Rows from block 7 of the text decoder of a small image captioner, named by matrix and row number. Rows with one number belong to one neuron. Each number is 200 + 40 x the weight over its row's rms, rounded and kept within 0 to 999. All counts start at 0. After the name is the row's rms in percent of the matrix's.
After each neuron's rows are labels from the 100 texts, of 14976, where the neuron reaches its highest value: "fires on" is the input token at the peak. Only what is clearly more common there than usual is listed. The data: rendered scenes of toy objects such as cars, trees, mugs and chairs. In brackets: how many of the 100, against the usual share in percent.
# fc1: MLP up (decoder.blocks.7.mlp.fc1.weight, 768x128), inputs 0-127
# fc2: MLP down (decoder.blocks.7.mlp.fc2.weight, 128x768, transposed), outputs 0-127

fc1.613,112,172,185,244,179,89,211,167,188,190,165,269,172,209,194,163,184,237,198,177,180,275,198,186,235,178,190,208,171,199,204,194,237,188,155,219,197,289,286,296,160,128,239,174,218,266,185,260,267,145,189,157,180,217,188,220,202,217,138,190,188,187,207,201,167,221,169,208,230,210,179,229,138,195,165,255,243,230,263,198,157,146,136,221,240,154,257,212,186,183,196,170,210,163,219,170,206,189,236,108,209,274,221,223,238,156,167,165,137,261,256,195,191,146,119,123,153,182,196,184,225,140,105,192,178,210,213,167,210
fc2.613,093,193,180,158,136,233,224,271,191,188,219,196,201,234,206,184,212,171,273,207,182,250,196,198,128,168,260,234,228,160,204,176,199,155,208,221,248,157,86,216,238,191,110,189,204,177,151,165,168,217,218,111,166,154,211,143,162,200,224,182,185,116,162,205,186,212,230,209,229,125,258,117,204,179,175,188,185,173,171,199,228,236,205,228,189,303,166,254,199,205,171,245,252,243,248,180,264,213,196,207,230,246,159,139,208,251,216,203,184,180,237,212,90,182,223,196,172,159,281,206,153,218,264,243,266,158,162,214,216
fires on: "green" (22 vs 1.5); "red" (19 vs 1.5); "orange" (17 vs 1.5); "yellow" (17 vs 1.5)

fc1.255,098,170,190,201,212,201,239,206,195,242,196,201,155,205,230,276,241,219,124,228,180,264,258,105,188,240,133,187,213,110,190,157,208,141,212,181,245,213,172,156,197,166,193,233,201,228,186,203,254,168,173,128,229,172,187,127,279,258,164,238,198,271,256,264,193,170,193,174,160,126,197,195,151,238,215,154,249,145,144,158,163,198,270,205,187,214,225,240,229,118,255,191,220,228,168,227,224,200,118,170,197,174,189,229,190,185,167,185,164,283,211,196,217,181,207,170,184,248,194,187,194,125,227,182,154,96,173,142,199
fc2.255,089,285,139,172,164,230,194,221,220,187,237,201,207,204,187,185,169,255,221,168,182,160,198,256,179,192,246,246,154,197,170,221,155,217,233,233,231,227,158,211,216,274,199,247,225,194,116,147,131,210,238,219,256,188,166,235,171,154,198,172,192,171,250,175,191,213,115,189,180,267,188,201,221,250,219,235,146,200,218,212,146,186,229,193,208,191,154,250,146,281,286,144,283,212,199,219,224,249,207,242,218,250,211,127,203,285,251,221,264,183,195,185,187,151,219,189,278,140,235,268,226,280,207,190,246,231,180,286,228
fires on: "a" (45 vs 17.4); "glossy" (18 vs 4.6); "blotchy" (7 vs 1.2); "striped" (7 vs 1.3)

fc1.696,103,246,201,205,92,237,148,172,186,216,249,148,176,266,158,182,221,115,168,246,193,172,127,193,258,198,246,221,212,207,212,214,211,260,242,227,159,244,186,192,159,155,215,212,146,216,90,246,183,245,259,212,209,239,176,207,218,245,149,153,155,187,268,137,256,181,201,122,207,249,231,207,178,197,202,187,212,182,210,209,172,253,127,198,168,257,236,164,179,190,204,266,198,166,211,196,137,280,265,144,192,224,197,272,146,222,138,245,181,253,196,184,145,279,204,180,174,165,196,180,237,257,173,215,211,178,187,169,226
fc2.696,109,150,137,259,149,121,210,250,263,201,144,230,198,150,254,266,253,198,220,140,160,213,163,250,93,155,224,245,244,310,200,184,184,88,230,244,198,229,212,206,165,169,252,165,270,256,200,158,252,185,178,150,204,201,196,206,154,204,183,236,239,190,184,227,242,190,217,221,200,218,176,227,165,169,254,115,187,177,216,185,185,189,196,148,195,198,205,201,223,206,219,211,155,261,243,130,196,177,156,175,155,118,132,190,151,218,210,183,237,164,173,148,169,214,194,156,235,155,237,220,190,202,160,191,233,249,139,226,194
fires on: "a" (49 vs 17.4); "," (34 vs 3); "matte" (11 vs 4.5)

fc1.66,100,193,209,162,216,142,219,165,133,205,138,167,242,169,250,203,224,222,159,156,185,222,180,166,268,151,216,152,259,202,209,184,186,236,241,180,271,219,212,148,203,169,217,152,180,190,227,221,218,184,211,173,231,317,211,191,201,247,236,250,134,206,141,219,141,250,202,223,253,162,175,242,236,177,101,181,134,237,185,172,230,208,207,178,201,286,190,253,230,163,272,177,167,188,214,147,182,189,256,214,224,200,170,185,173,251,116,144,232,238,271,205,278,195,210,190,183,167,160,208,183,254,123,234,193,203,220,94,167
fc2.66,098,237,178,216,195,246,184,244,267,194,250,234,150,179,151,171,194,185,188,223,174,256,256,260,160,244,140,244,157,244,249,158,255,151,233,200,148,149,177,204,207,213,228,243,205,227,169,165,196,250,176,195,228,104,182,190,192,166,140,162,269,219,273,201,237,214,206,183,135,210,208,169,109,253,231,204,249,199,275,190,219,185,205,169,127,115,173,140,199,212,182,224,277,169,230,251,192,236,175,214,182,212,223,224,200,188,256,185,188,142,157,203,156,180,109,193,201,288,266,200,212,262,274,237,179,226,197,254,212
fires on: "a" (100 vs 17.4)

fc1.598,079,246,186,229,151,235,253,270,175,256,215,257,119,284,212,177,207,226,180,214,166,211,210,202,185,224,156,167,178,316,204,239,233,241,184,202,148,223,218,246,196,176,248,194,260,280,193,172,290,226,250,153,253,254,208,197,223,228,211,224,161,181,100,258,202,183,221,193,132,155,151,134,214,177,217,211,210,142,118,208,237,196,192,160,220,286,227,251,189,131,207,224,216,204,192,184,154,155,159,263,191,257,133,247,182,179,179,154,200,192,171,243,174,195,152,200,222,246,198,186,178,220,174,161,141,198,239,226,157
fc2.598,097,221,192,179,248,162,149,156,244,179,197,154,241,147,147,219,220,212,226,197,226,203,178,169,250,143,255,259,211,113,231,193,138,181,201,194,265,165,121,169,190,224,203,158,166,167,179,243,98,191,144,245,157,140,205,190,175,160,172,219,239,226,289,130,204,246,183,171,260,230,241,268,174,213,170,184,167,226,254,185,171,140,240,247,166,143,210,153,236,270,179,160,179,171,211,228,241,233,264,159,217,163,304,153,214,225,197,235,177,196,266,156,227,188,214,189,175,152,220,187,195,173,255,259,235,177,148,202,230
fires on: "left" (43 vs 0.8); "right" (27 vs 0.7); "robot" (7 vs 0.6)

fc1.195,107,223,139,233,163,258,159,155,149,167,212,253,242,175,197,295,139,233,228,236,169,240,213,270,221,118,159,242,209,193,216,190,201,116,228,210,151,164,219,190,153,243,171,234,177,183,170,271,195,246,233,216,173,190,179,253,189,198,146,139,198,211,216,200,167,203,162,181,214,241,160,142,199,196,158,194,185,244,245,194,256,256,204,126,152,268,242,203,190,261,169,296,222,220,176,207,157,214,239,295,352,223,208,230,212,158,168,198,182,230,119,191,195,201,196,203,208,193,243,223,240,176,178,172,240,196,204,221,199
fc2.195,101,207,197,135,238,188,240,240,204,128,238,165,201,157,182,222,250,213,122,194,198,165,160,166,244,206,219,147,162,221,125,271,179,265,228,216,236,264,152,282,304,148,188,149,240,227,228,192,171,146,184,169,170,259,214,192,141,220,228,220,166,150,220,224,262,210,237,218,218,219,266,277,219,184,206,206,209,187,242,139,232,120,130,187,201,221,149,190,206,177,210,169,195,234,245,185,229,200,164,216,153,164,175,165,171,239,214,65,147,182,283,242,259,236,198,208,190,201,170,180,195,160,210,223,211,198,234,162,227
fires on: "green" (29 vs 1.5); "teal" (17 vs 1.5); "black" (8 vs 1.4); "yellow" (8 vs 1.5)

fc1.348,075,235,217,171,215,212,216,220,144,225,229,206,233,210,211,166,221,202,199,165,198,185,138,200,255,222,168,216,143,151,251,180,198,208,204,151,156,189,187,187,189,136,203,336,130,197,176,188,206,233,219,221,209,228,192,225,193,280,224,256,223,233,148,197,141,153,269,158,115,130,159,217,139,190,185,194,203,205,187,135,240,270,169,284,161,219,161,284,162,194,216,234,142,166,178,207,154,200,162,167,170,236,153,243,243,166,173,175,251,229,152,166,246,163,189,199,155,216,204,189,133,185,122,189,178,127,298,167,178
fc2.348,088,231,185,249,159,179,231,177,233,224,145,225,188,215,201,233,177,207,256,210,216,258,279,224,181,189,231,159,253,182,173,251,178,168,179,238,243,211,195,198,191,231,266,103,248,199,205,195,168,152,177,163,241,162,185,191,198,109,207,162,200,198,267,192,245,237,170,187,257,247,244,197,226,220,207,159,193,128,203,202,145,116,239,133,221,168,215,153,233,229,213,170,222,257,202,175,259,271,244,293,213,197,258,156,139,212,163,215,202,163,244,233,133,159,207,202,263,167,183,199,220,213,250,193,203,315,111,264,193
fires on: "left" (18 vs 0.8); "red" (17 vs 1.5); "and" (13 vs 4.5); "black" (8 vs 1.4)

fc1.108,113,184,121,154,220,296,170,205,196,146,239,243,203,212,226,247,143,149,130,197,233,200,207,260,194,135,135,223,178,210,249,238,180,134,194,168,205,171,235,192,208,231,189,160,199,199,141,260,190,226,155,210,174,186,248,249,192,213,223,102,240,247,160,147,180,168,238,190,153,159,184,147,104,219,151,213,171,275,159,192,233,247,157,190,136,227,229,229,229,226,145,200,178,192,156,186,219,197,252,231,280,244,175,262,263,195,130,269,211,257,146,260,189,187,233,209,186,237,208,199,203,218,172,152,246,238,207,250,177
fc2.108,113,250,248,260,203,161,238,204,162,179,187,167,172,211,149,204,245,234,194,173,161,230,213,148,280,238,213,186,197,168,158,223,246,227,180,228,174,253,172,257,216,133,210,202,205,239,228,189,146,198,187,227,253,240,131,179,180,199,171,241,185,142,241,259,195,175,184,150,243,265,235,250,266,244,244,158,218,142,277,182,172,158,214,199,241,219,157,197,160,224,211,198,231,217,254,200,213,219,223,203,205,227,208,140,79,168,244,131,229,123,231,138,295,287,166,221,239,143,151,203,172,161,208,239,161,207,248,153,239
fires on: "green" (24 vs 1.5); "teal" (14 vs 1.5); "yellow" (13 vs 1.5); "red" (11 vs 1.5)

fc1.176,114,216,211,261,127,195,121,197,215,237,258,214,248,166,319,190,192,240,155,184,230,229,179,200,234,232,194,247,288,245,236,220,218,253,244,192,231,211,189,165,182,267,209,160,162,216,196,251,264,155,213,224,228,194,208,167,201,235,191,171,179,164,242,160,206,234,130,207,248,223,216,162,188,200,201,256,214,239,190,123,225,150,178,179,218,262,250,159,181,208,249,248,191,145,162,99,251,231,219,206,226,201,256,179,105,241,214,180,218,212,220,217,183,267,216,166,158,221,224,228,272,185,183,134,210,218,212,80,184
fc2.176,114,190,242,141,232,205,245,178,170,205,238,216,209,204,203,228,243,207,183,203,225,202,206,252,149,233,197,224,193,194,233,173,222,188,207,170,147,278,181,268,216,155,249,277,203,202,189,199,194,260,152,169,120,215,225,207,161,108,227,264,152,270,187,151,208,149,261,113,203,176,172,189,189,171,212,187,243,212,237,267,215,195,176,191,196,301,209,155,205,119,229,214,203,258,199,195,132,173,219,149,151,106,163,231,211,178,185,89,178,280,158,213,221,161,180,100,220,203,181,248,267,198,233,220,211,178,213,222,217
fires on: "a" (51 vs 17.4); "glossy" (25 vs 4.6); "matte" (18 vs 4.5)

fc1.517,121,148,172,147,159,187,184,224,170,206,215,145,269,210,243,220,244,130,123,220,175,165,219,196,188,188,190,200,231,85,197,241,227,223,170,188,215,210,203,182,173,163,161,228,172,152,165,237,165,133,227,177,211,239,179,264,231,234,229,193,139,152,182,196,173,181,173,140,269,223,178,214,225,245,210,189,197,214,288,242,196,190,193,135,239,183,163,233,224,227,261,127,228,143,129,276,170,178,149,197,233,155,244,210,187,155,107,256,225,161,140,195,208,224,134,293,175,174,160,266,191,247,128,195,215,173,197,211,170
fc2.517,108,164,190,183,186,182,274,233,231,222,205,222,148,150,165,160,252,217,235,222,198,224,196,219,226,145,149,236,171,295,185,242,133,184,189,210,205,249,254,242,242,169,309,168,170,225,216,194,184,149,173,215,194,163,113,144,146,184,166,152,171,197,114,163,236,113,221,300,178,204,199,205,176,172,205,162,223,179,139,155,230,174,245,247,156,202,223,182,252,171,169,221,176,207,231,210,190,185,162,269,108,191,244,180,143,225,225,209,145,190,202,201,192,193,270,238,258,255,194,239,203,235,275,207,244,274,200,215,221
fires on: "dumbbell" (10 vs 0.6); "table" (7 vs 0.6)

fc1.655,123,205,218,219,163,283,198,209,176,204,262,288,164,188,141,196,114,124,201,153,108,154,252,235,208,186,205,199,169,174,135,179,197,239,203,155,220,123,283,132,238,222,132,197,191,181,183,149,255,146,213,204,166,292,205,111,205,252,244,277,197,219,232,206,256,196,154,219,203,184,204,170,214,224,158,177,210,166,174,221,177,215,174,228,242,107,204,186,144,247,210,195,171,172,199,154,196,166,190,143,262,193,223,181,140,216,219,172,266,173,216,198,200,191,214,203,236,278,205,161,165,226,255,184,267,240,177,207,201
fc2.655,148,116,127,225,189,185,257,179,185,224,196,172,145,241,255,179,161,265,228,200,221,165,135,185,191,181,300,196,283,198,172,265,135,184,270,249,161,159,205,214,216,179,224,213,230,187,233,186,194,172,199,182,185,175,152,244,165,216,196,197,146,198,178,130,154,196,231,215,198,200,194,223,181,164,228,155,175,219,250,153,234,161,190,184,192,285,204,252,226,158,215,222,187,244,264,191,250,258,266,198,182,184,215,198,249,138,258,225,147,280,185,140,134,203,127,283,149,185,208,311,180,170,193,187,201,194,190,264,214
fires on: "purple" (18 vs 1.5); "red" (18 vs 1.5); "black" (11 vs 1.4); "brown" (11 vs 1.5)

fc1.745,065,243,240,214,182,206,218,187,159,279,87,184,185,217,209,224,185,223,185,172,171,283,125,188,259,198,185,200,209,150,189,212,247,231,162,245,189,282,205,173,186,163,180,288,235,161,237,182,224,153,238,250,236,248,178,152,195,245,170,242,192,246,181,171,187,201,191,149,212,155,240,154,175,193,222,205,174,206,291,247,139,192,214,290,191,232,180,263,133,207,246,192,181,156,138,228,237,158,176,196,130,181,184,179,237,103,126,165,177,186,191,237,240,157,237,131,201,197,176,212,183,209,147,201,154,224,282,197,153
fc2.745,076,191,133,176,200,209,200,200,214,171,336,220,239,184,228,161,225,165,189,181,272,162,259,230,183,185,263,215,183,222,192,171,141,207,211,168,189,176,185,249,241,230,239,166,182,228,201,245,169,258,147,159,145,123,220,278,161,147,223,176,214,196,217,167,219,181,215,259,217,221,192,303,200,152,173,164,201,153,106,193,256,207,208,190,201,151,190,168,258,209,191,182,240,235,281,207,192,318,215,209,248,267,202,215,199,266,234,241,207,211,194,206,165,240,159,303,206,187,222,166,232,228,251,191,247,213,167,222,252
fires on: "left" (26 vs 0.8); "blue" (13 vs 1.5); "purple" (11 vs 1.5); "orange" (9 vs 1.5)

fc1.602,094,196,164,240,208,251,209,259,201,187,136,170,163,142,183,128,222,181,204,241,209,195,231,208,228,159,264,160,220,182,189,166,167,251,180,162,161,281,234,214,181,163,192,213,250,136,145,286,219,241,168,171,208,214,136,228,269,253,149,251,217,233,107,266,144,203,206,169,233,204,191,214,241,217,212,235,183,80,197,234,215,135,204,203,208,189,240,229,209,223,185,216,261,219,229,151,158,220,209,128,242,191,228,279,144,225,217,150,195,246,212,149,113,238,183,143,189,207,176,214,202,215,190,215,287,222,138,152,199
fc2.602,092,235,214,209,206,143,246,210,159,233,247,166,219,207,155,177,179,192,237,251,211,205,232,145,168,232,193,238,203,157,253,193,120,188,218,211,227,235,215,178,267,255,195,226,147,186,186,185,185,167,139,258,149,219,242,159,188,136,217,129,142,178,248,224,206,180,177,207,152,177,222,299,177,190,214,246,203,272,254,160,183,153,200,244,168,197,157,227,193,163,139,285,171,152,92,253,203,219,91,187,172,227,159,161,231,241,141,194,196,189,228,227,245,147,194,165,194,235,235,221,181,201,299,282,188,201,212,220,146
fires on: "green" (15 vs 1.5); "teal" (12 vs 1.5); "red" (11 vs 1.5); "brown" (11 vs 1.5)

fc1.429,061,206,236,220,190,241,230,257,196,247,244,210,189,243,230,233,208,224,171,225,212,227,171,170,138,188,147,237,125,172,200,253,179,259,180,282,206,202,221,183,213,236,214,287,197,191,210,232,251,203,236,196,203,132,242,157,176,159,216,231,211,225,171,188,181,193,202,230,197,68,251,184,273,112,129,128,113,177,212,168,226,238,190,247,147,169,287,258,210,148,168,148,180,175,213,163,110,192,190,199,164,229,209,223,149,208,205,145,157,265,286,179,148,256,247,196,231,231,236,174,185,184,205,197,175,172,195,216,200
fc2.429,064,231,148,221,241,154,219,72,191,191,187,190,235,141,163,153,210,158,253,119,194,172,234,254,264,181,245,197,263,236,165,153,212,101,194,95,191,161,154,178,182,207,181,151,191,205,171,143,148,237,179,232,228,234,177,222,175,231,178,151,212,181,262,167,230,210,226,183,152,261,151,203,129,204,233,222,231,175,222,266,146,127,219,191,198,229,159,155,176,271,235,255,173,245,179,212,242,213,204,241,211,193,211,215,239,122,211,217,278,161,190,197,198,128,199,230,203,131,183,228,241,232,184,188,198,226,208,146,185
fires on: "dumbbell" (36 vs 0.6); "dog" (10 vs 0.6); "duck" (7 vs 0.6); "airplane" (7 vs 0.6)

fc1.22,055,191,243,262,234,217,157,216,175,210,167,194,208,275,195,190,162,197,66,240,188,149,197,185,124,186,165,233,203,219,241,208,201,273,190,257,253,239,241,215,224,224,160,247,287,215,277,184,224,51,232,242,238,195,209,218,199,228,178,184,131,193,208,226,231,163,211,221,230,124,205,225,282,163,219,186,120,145,273,188,203,172,217,207,167,205,257,191,195,165,217,199,208,248,188,229,152,165,184,259,196,174,188,162,133,224,197,233,194,213,185,226,214,207,227,79,188,210,188,204,202,233,170,148,184,171,244,205,203
fc2.22,070,222,191,219,172,152,205,126,215,208,258,183,187,135,219,199,202,251,285,183,250,248,205,219,260,207,232,201,186,183,145,232,174,151,172,123,150,133,142,123,137,225,235,177,139,203,129,168,158,318,144,202,178,162,209,231,156,139,222,232,270,230,220,192,148,217,170,134,199,268,169,196,146,152,214,170,239,207,198,183,223,224,163,166,227,180,184,183,225,252,198,202,178,170,166,219,251,236,198,174,219,187,206,252,272,134,206,175,222,155,207,170,163,177,207,309,215,149,226,162,227,202,213,265,216,213,128,198,205
fires on: "dumbbell" (11 vs 0.6); "table" (9 vs 0.6); "barrel" (7 vs 0.6); "tree" (7 vs 0.6)

fc1.283,079,203,208,180,115,230,217,185,198,201,157,221,245,218,217,158,117,224,191,175,218,170,220,128,200,181,222,212,220,256,215,195,191,244,237,214,200,214,210,176,186,236,213,158,212,97,188,279,218,180,215,148,255,235,183,198,192,189,158,240,147,204,114,168,171,223,177,186,247,221,194,183,216,155,158,189,135,237,170,192,231,191,279,100,233,273,297,273,276,195,157,218,153,115,142,208,155,178,257,205,258,186,176,171,192,205,102,203,207,236,228,230,206,251,260,155,234,179,171,221,204,259,162,180,147,226,225,171,169
fc2.283,091,188,190,199,276,130,222,234,216,174,276,184,204,134,139,180,267,127,142,215,209,249,188,220,218,211,177,182,185,139,216,172,207,177,185,158,195,199,157,244,256,163,207,227,169,223,229,114,151,249,196,235,181,203,190,223,178,165,214,190,222,211,289,247,237,232,200,238,193,195,211,230,146,224,144,195,224,158,215,196,188,196,152,262,120,166,109,128,152,223,231,161,239,189,296,162,265,185,175,196,178,217,240,244,200,220,250,123,190,212,185,191,182,157,114,230,142,267,262,176,229,194,251,276,239,229,206,177,212
fires on: "house" (28 vs 0.6); "dog" (21 vs 0.6); "chair" (8 vs 0.6); "right" (7 vs 0.7)

fc1.700,113,140,189,214,178,178,194,191,270,159,249,202,180,202,175,213,272,146,150,299,210,185,242,196,222,149,192,209,216,166,198,219,222,192,243,169,201,222,223,163,181,219,171,213,137,139,182,194,187,155,162,192,219,182,138,215,282,192,246,113,126,115,178,183,158,238,145,188,230,211,181,124,194,270,244,157,208,190,240,225,287,223,201,149,265,151,239,247,170,143,221,148,195,187,176,273,132,167,192,235,282,136,223,211,168,185,191,266,150,183,177,179,210,242,203,255,218,236,149,228,181,244,192,152,225,164,173,262,205
fc2.700,085,158,175,204,225,185,242,257,217,207,192,156,221,190,202,126,227,245,209,238,199,157,152,230,200,145,152,261,190,223,204,195,137,217,171,243,202,181,149,216,188,172,221,188,218,182,179,206,154,140,176,249,156,205,160,234,115,212,193,213,199,184,152,183,286,58,229,229,227,122,219,289,204,158,188,136,222,158,126,174,213,150,186,239,185,270,146,181,246,183,271,217,175,173,175,181,267,251,183,203,102,221,214,198,230,182,182,205,184,160,166,172,147,183,226,286,147,199,209,242,218,156,246,175,271,225,222,209,168
fires on: "dumbbell" (15 vs 0.6); "duck" (11 vs 0.6); "barrel" (9 vs 0.6); "bottle" (7 vs 0.6)

fc1.114,077,203,240,224,225,198,205,224,138,225,154,166,181,206,193,197,224,236,168,222,259,244,158,153,124,210,182,187,226,100,161,178,213,271,189,269,206,230,209,183,201,211,199,186,246,210,218,226,267,86,203,225,238,184,187,213,167,224,195,276,244,285,264,225,289,211,246,166,212,145,231,185,173,200,272,137,203,239,249,251,181,215,160,266,130,172,193,209,272,249,208,197,200,211,146,224,181,215,198,180,111,197,132,219,159,210,203,201,182,236,222,244,191,169,198,173,162,181,155,171,156,151,188,89,237,248,205,191,153
fc2.114,098,217,132,235,161,195,203,214,238,251,248,240,252,195,217,209,202,208,203,157,166,207,281,276,243,167,238,185,172,322,217,235,175,166,212,129,190,174,175,240,197,164,246,237,174,173,233,196,163,288,197,150,186,177,237,162,206,172,233,160,167,163,149,145,134,148,166,228,204,271,175,247,228,189,106,206,140,148,126,154,179,143,204,120,263,213,217,208,156,136,181,184,169,195,281,139,218,227,208,237,247,226,240,179,255,151,197,163,192,185,204,193,209,218,193,224,247,189,210,240,215,250,181,278,167,200,193,195,237
fires on: "left" (100 vs 0.8)

fc1.372,123,188,252,166,225,168,218,186,199,155,164,156,160,249,162,250,167,166,195,216,201,172,139,190,213,214,197,136,180,286,217,166,188,134,285,221,222,213,239,174,144,155,254,207,174,231,249,258,214,212,250,132,179,282,197,229,266,213,191,270,125,213,185,243,194,264,203,199,124,163,247,174,212,230,203,199,190,254,173,173,104,111,318,184,156,229,145,231,232,179,172,193,175,224,231,211,141,234,233,203,188,251,166,262,193,228,195,179,238,206,233,185,140,181,243,159,227,186,233,204,131,214,209,180,164,154,171,153,196
fc2.372,109,184,224,231,124,206,217,208,155,219,238,160,180,205,198,200,228,177,194,173,181,213,240,223,228,190,197,259,150,184,267,182,185,198,158,235,147,189,204,173,250,219,137,135,210,213,134,145,156,173,214,184,180,173,208,237,153,218,197,266,119,205,218,258,207,167,213,187,259,224,262,198,143,192,300,189,162,162,255,220,248,195,189,128,114,214,162,249,247,189,184,219,280,101,227,190,295,256,268,249,135,184,201,184,212,171,198,189,244,155,232,143,211,166,210,267,219,252,228,156,244,218,227,263,150,214,254,209,203
fires on: "a" (99 vs 17.4)

fc1.120,114,105,240,219,173,206,172,156,232,203,174,208,126,148,166,258,169,162,198,199,182,172,160,194,200,157,147,215,209,226,94,203,218,196,113,175,252,191,222,134,187,287,197,202,181,216,302,130,232,224,190,170,144,239,203,235,260,183,262,232,121,254,190,230,163,193,208,240,210,208,190,111,211,231,174,179,219,194,169,241,205,265,216,186,167,142,189,93,153,219,129,184,199,191,188,179,156,110,135,153,207,260,215,163,172,196,198,157,238,196,191,220,200,186,178,152,228,275,220,166,194,203,224,207,220,216,203,182,157
fc2.120,104,231,182,158,235,268,162,167,159,197,241,181,236,246,294,203,173,277,201,285,199,191,153,224,179,166,188,135,190,217,223,221,180,196,213,162,212,210,217,233,233,136,202,215,153,125,173,234,250,211,202,220,181,139,200,196,190,235,177,232,246,228,199,172,216,219,215,179,104,228,123,283,213,236,241,161,150,192,260,179,204,136,211,158,228,253,188,299,201,195,260,274,191,158,230,218,255,217,242,138,191,141,221,220,219,175,244,260,150,214,216,185,185,206,180,190,179,128,222,267,127,191,182,151,162,198,157,264,265
fires on: "green" (24 vs 1.5); "black" (17 vs 1.4); "brown" (16 vs 1.5); "red" (12 vs 1.5)

fc1.320,060,230,215,227,224,188,232,199,253,254,179,176,150,172,208,227,220,247,175,200,204,267,196,185,204,231,211,202,204,169,188,199,252,267,163,320,201,245,233,168,155,125,217,275,280,214,232,218,229,131,161,176,146,221,144,165,185,250,170,269,185,182,211,201,213,199,169,194,181,147,242,152,116,194,176,212,172,266,195,279,160,190,228,193,199,207,250,184,195,221,241,196,232,179,193,245,202,148,165,163,129,206,189,186,214,108,109,213,200,159,229,254,155,143,196,153,225,161,195,136,149,173,203,152,125,298,219,191,189
fc2.320,073,176,159,206,156,227,179,194,171,187,198,201,265,225,202,124,182,154,160,160,206,153,200,261,207,162,223,209,217,205,194,216,132,152,248,92,174,189,136,239,243,282,228,158,155,192,223,228,182,248,226,187,185,147,269,238,194,168,231,136,186,231,170,163,252,179,202,237,234,216,200,280,272,207,206,156,213,107,196,194,200,166,214,238,210,176,115,241,203,201,182,221,197,213,254,205,236,292,244,273,225,241,194,211,222,291,226,213,200,214,142,185,238,274,210,270,161,232,188,220,255,244,224,246,274,151,209,217,228
fires on: "left" (49 vs 0.8); "right" (36 vs 0.7)

fc1.721,121,142,233,210,212,172,273,188,138,250,205,94,121,208,171,185,184,239,252,202,202,236,273,160,136,188,190,222,207,163,260,209,262,223,212,185,198,191,179,187,184,180,175,195,176,147,182,260,246,177,255,175,292,158,195,104,235,290,178,250,210,263,184,198,222,205,204,239,216,284,180,173,254,215,172,210,189,134,202,134,136,229,268,235,263,245,199,274,228,136,200,188,181,222,215,254,167,231,194,183,220,200,212,253,196,192,234,143,205,190,184,237,218,242,229,196,147,144,186,161,229,235,251,202,147,142,194,207,235
fc2.721,105,233,113,203,168,191,199,192,222,205,231,195,264,173,215,130,160,264,202,151,182,140,182,226,248,251,174,237,218,153,210,149,178,210,265,180,183,279,186,263,151,164,218,253,272,259,112,191,189,281,221,188,215,257,177,204,159,251,163,147,165,169,289,246,194,194,167,234,201,215,248,174,245,173,219,232,214,263,172,231,165,174,200,202,207,136,220,196,204,216,246,126,188,184,205,262,210,211,129,156,233,173,209,150,181,106,238,221,179,178,263,198,219,134,167,246,181,102,192,150,171,149,218,210,184,181,201,214,179
fires on: "purple" (19 vs 1.5); "brown" (18 vs 1.5); "black" (17 vs 1.4); "grey" (10 vs 1.5)

fc1.440,114,211,226,258,176,156,161,172,213,163,210,237,224,185,159,211,253,216,239,224,211,224,151,251,181,258,205,101,190,242,168,190,300,166,201,198,189,205,235,161,219,184,247,117,170,177,195,173,173,170,284,172,168,192,186,177,205,286,105,150,234,199,172,186,141,215,150,210,223,267,198,227,217,250,132,207,178,231,174,239,204,206,157,140,235,189,200,198,238,290,242,178,303,233,161,238,237,220,294,152,255,213,237,167,192,163,202,235,155,225,183,166,262,203,222,216,160,180,210,201,230,240,255,205,251,130,152,225,186
fc2.440,090,210,149,230,188,189,170,204,130,207,332,191,280,227,264,177,239,210,216,203,168,221,269,165,195,210,193,245,239,220,195,232,201,249,185,159,166,167,243,253,222,209,135,256,173,199,171,232,136,227,189,248,151,238,258,197,191,133,291,220,167,228,145,241,229,181,252,208,185,145,227,211,226,243,197,263,170,202,248,159,251,182,223,212,201,180,145,304,225,167,152,220,210,196,217,196,96,181,134,214,145,252,176,186,218,191,220,148,221,190,226,225,260,235,184,149,174,138,196,180,189,118,177,217,152,227,238,226,221
fires on: "purple" (19 vs 1.5); "blue" (18 vs 1.5); "teal" (14 vs 1.5); "green" (11 vs 1.5)

fc1.685,070,212,214,166,203,202,224,209,160,227,248,140,217,244,243,224,248,267,183,176,179,168,111,139,250,247,181,151,154,168,192,221,194,189,216,169,167,182,183,203,198,181,199,266,198,191,133,248,186,207,212,168,193,209,222,208,135,225,273,260,247,167,151,149,189,151,228,186,122,113,212,169,162,215,206,230,175,232,147,169,167,271,203,267,156,160,198,249,188,220,186,204,151,185,147,239,124,237,159,129,163,236,140,204,210,111,79,174,193,287,207,212,190,180,179,229,142,231,195,214,158,221,163,165,194,149,243,163,189
fc2.685,086,268,170,250,209,176,187,216,197,171,169,244,173,174,156,157,201,149,228,143,223,200,300,281,198,170,242,239,233,229,229,217,167,202,150,225,256,227,184,192,215,221,286,161,182,205,251,175,162,234,236,202,247,192,185,210,211,151,138,114,180,234,276,185,217,234,199,228,225,264,186,254,207,200,158,127,206,117,196,214,163,110,194,171,220,250,200,184,200,214,225,202,223,215,257,181,257,243,257,309,225,210,255,186,148,264,259,210,224,158,217,157,195,210,234,207,254,212,228,212,216,199,259,223,197,300,153,248,204
fires on: "left" (85 vs 0.8); "an" (8 vs 0.5)

fc1.221,078,165,176,171,192,201,262,167,229,177,130,188,187,207,194,158,263,171,204,172,186,177,141,152,246,191,232,212,224,190,216,125,227,205,184,190,164,217,190,167,157,263,247,208,189,140,222,228,230,222,216,210,233,224,138,184,153,205,213,260,149,215,151,238,178,227,212,130,270,190,162,155,227,208,187,156,151,234,132,247,214,281,238,214,269,265,179,276,147,183,227,198,195,143,185,170,163,168,231,225,233,217,168,199,198,197,166,148,292,273,212,188,224,288,226,189,161,196,150,213,146,199,64,214,174,193,265,128,188
fc2.221,089,208,230,166,140,205,187,248,192,207,290,211,264,184,205,165,127,197,139,195,264,260,281,229,148,160,187,157,203,221,154,219,142,221,214,198,242,179,185,215,248,173,194,216,164,192,202,170,164,194,176,183,194,150,247,230,219,165,196,174,280,204,249,159,205,198,159,273,160,237,241,215,173,149,174,201,229,182,268,155,243,118,183,176,152,169,226,160,254,189,173,178,164,228,254,240,243,237,191,248,198,180,247,221,190,189,175,212,163,115,195,203,146,140,167,230,199,177,259,174,293,218,327,195,217,237,162,282,216
fires on: "green" (32 vs 1.5); "red" (19 vs 1.5); "teal" (15 vs 1.5); "white" (7 vs 1.5)